From a checkpoint of a small contrastive audio-text model.
Model: 6.14M parameters, encoder arch mobilenet_v2, encoder norm batchnorm, encoder activation silu, encoder depths [4, 4, 4, 4], encoder widths [128, 160, 200, 248], text encoder width 128, text encoder layers 6, text encoder norm layernorm, text encoder activation gelu.
Training: soap at rate 0.0041, 7300 steps.
Data: trained on single English nouns, adjectives and verbs, spoken by a formant synthesiser in many voices, 12.0 epochs.
Rows from block 2 of the audio encoder, named by matrix and row number. Each number is 500 + 40 x the weight over its row's rms, rounded and kept within 0 to 999. All counts start at 0. Numbers have three digits each.
# convs0: expand pointwise conv (encoder.blocks.2.convs.0.weight, 512x128x1), inputs 0-63
convs0.438:510589461500562485513480504506495490521575442441493480488521484549399524485465457537485522438470516469515441485456467451501445507531485464508546468549553478450473530471486483571460508529485552
convs0.439:507595516558481452637467476490524411620454446512475497543545464465467551495498528472483475489473475414529524550568548476501555427587481491510494530480472522482510501519418537481465466480506528
convs0.440:556475532436485520529551552430483462440469532564480511479513497559475425519503489474471516514489444523456540532506528556479520521540522535511583510468490540514470462476514480465453540609574434
convs0.441:466506523431544496484378568434512550527561430480491504517498498480451556464481530539473505446488504483532567478477442452520491437513546522507480504497515441531547466474489496486559498513623466
convs0.442:508473417512469474535493484484559545484577507550571503418498514531455537510504508498577547533544540516461486532490450530513497460577500475435491411558545481489560534485459472489516456522442525
convs0.443:491473539456457638434395464456453497390502479504473490423537481486500451479490532541504487401480506476499530582464596481491522522515505432505531490495490479550506431531533459511457476479508524
convs0.444:479500481479511464442500465443466550468480504421540502525506493469556494544473426551504534534506559569483492498496486430484526504534589520391480504514470471531544546495534479493485486498481484
convs0.445:490509433499502496520486505463478620490528538455466512459508554513486528424527595528444485514416497505416493460443450469462527542499439521514497419497564574489523468499532552497485513497501432
convs0.446:575510498519467512517428485547445497503528503504540497387454525576550415495486504424480481452446469508468461492539550517543461477538548522532529528377536501478502485541522456496512502551459456
convs0.447:513510446460485518518505451427522495410538482498546523493450469469532457590505483505497458549563443450568472473518535496541475559509603457393553486524517464497494585501493534462547442544511463
convs0.448:475454495500514473463464474553482554460552530536463457508573488599575490557542494425481462486483500506511502490435486452427504479504561481502480448435552486567488435489518556496532549504471495
convs0.449:584472438459484509515500501491477547484514473486541476480516436537551515464480500536469486491487486503628511557468484512480493504579557414423593519538449448444490436548515517498485448504507385
convs0.450:535484505476512447499462488511481490534531448558546495529558517429492481463474447587518490520545628497442465441519533507511562463470533472539536491568431481519508402467537497491486486486498490
convs0.451:509596520578476458468485460502473469499518460547432497540512571445441458507453528455455479549474532488477611477453451557504481525486482411404455525520452495472504561466492517484510426505477531
convs0.452:471454608461541493521466456460519495479432503515512495437559507478525498452488504465507551497600488501465524485497530490470489524480487436467590473489454507520539462513546455485565516493479499
convs0.453:504493511482530420460525500440520428451487506592493519487517423503470504488527496504647443488519491489484476550487491520472504517463508493462573515459493540484519512514482476521523487509549467
convs0.454:501501530495441440523536500495448518456476477467494443522528521539568537467544550473530485556499412479470526491561449638563503486563414454529505545513517474554500483482499430523513522498514520
convs0.455:554469525481522485573427544473491554532485448536540465499591485528465469481466427510455544563558516562569470535516539446472500506507539571472508488524467495493519491453575455575492472483432487
convs0.456:493574524474569479486453516543553504452587517504492485497482468461539598491506477457480472466455497442487503493489411478469493482514545478491455468521512506524473553486435435438538524575445470
convs0.457:503488506518516507506537522521489525451464517536504441477471486525501540558584456460497504574505560500391485501586569535586521545471601511514517528462520527542520504577504487417465487520550537
convs0.458:503481453472512491501497543593507556484520504497551563526596551443460525489519463497466493468445517541479533504536510452460473485515454483526487459432492484491518498452475490474473424483486455
convs0.459:459494487490501542591461488525559538485523516482488500430557540489529497526494460425483506506553491510491497537462453571483545524477520534514503612498525513580423458474548420504565398520511412
convs0.460:522567485583499453476467517421492481448562516495502533483448543505452499554416533414529504420550508482576503479438476540454511471445510489427509491545550428472568433452543447547488503508536571
convs0.461:494540513475446489568530606542539473517466450492537555523481499557406482478484522492507558488473439516494520512493480546569414486495501526499498488588483525427488563477438455561456487569528563
convs0.462:529519485483612578483565465451546462522426578498491567494502466466455525527564523452492503503554464460472470487556453527487486567540440495460521430520471480495501451502509542482564441405532498
convs0.463:431496455490469493433488485562525480465492435467503501537528448541435556500448581553450519566479575466463473547518479478516470456510508530556468498547471418509494460428521513543515535536589499
convs0.464:442557518502502444517534540596449504500554469541501504506479532562540477529510526544561488489434548483482486511421443508503593448467512517519549497456508512505491506504513436427528507548509579
convs0.465:455478488530472532510499483483537533447502407431607519478470478551505448497530464421502462440534536520527575461485495487508461482563453483461506538585452490538467429433538471454484486433493491
convs0.466:565507502441449522524473546500470443530532525534443590430500507453504438530442442473454537513432442478507536464442507451494491509467526510480461482530525533482521497413519512530460482588514518
convs0.467:526516524444508491502495525486549465410479411562528498537409535459434475495521528479474448509469518529460485454493502495460496487492544511519470633557495493439515482468557541437480508507497480
convs0.468:519484476440494586507442495466510481531522529403497455466451474492515551542555522449486483488534515502456520465461510541494528504491497500442477475450536482545550465440509492580463428523535497
convs0.469:546438517553473595474494516541443463508530491503550631459492517452518485501447471487520466494453497477481561496532408586522461464520542454515531471480507439479449491443521448543431501537558402
convs0.470:545507485569532466476448493519508526480524470517511449448545492467506490487486531492472475496497488506562474458414435473589501483528488562500575485478468440473552446421559418501494481525571534
convs0.471:442511491479435473464450517481516544503484516554428496447501505477534515489500446482520512537521494440489496512503529416555426477460476543402506573512498583481455468469604505566439519499483459
convs0.472:502555510571461553498481464491456494484557473547520525497495510508521475453487541417529509451529519471611565483439474485557481490566483472547511523417502463467528550508531574516545474555463560
convs0.473:434499465472466496484505545531528508491509469451490530509464502492533486448431476520461505429450495484547501542524534501540526599491585472472501573487548449579453502470429541554462522533453469
convs0.474:449503567480470513490432481530477490514453527477524486518526449469390492482532509585459449488415516575434431504523461479500465500466505431526511523592467514496580500504528447547536583464504538
convs0.475:525461522495528513445482511512519568512493469542535510474493448487446487474495481510602471417510480499495471570495492543515532511513474512542507534487454526490494490468569430512450443521401493
convs0.476:496528514487458494567500448524528496519578470547528585504482512490531435530534549510572458486471496508446525529568573609526559500500504510497490508506484519470479554493552439513502473482444517
convs0.477:495465455530475598561537507465439494509599449454411485483585510520465475486471525422447561503568541433513465474514498485477542550562603489452530494530520491527541497513477480558438561480456462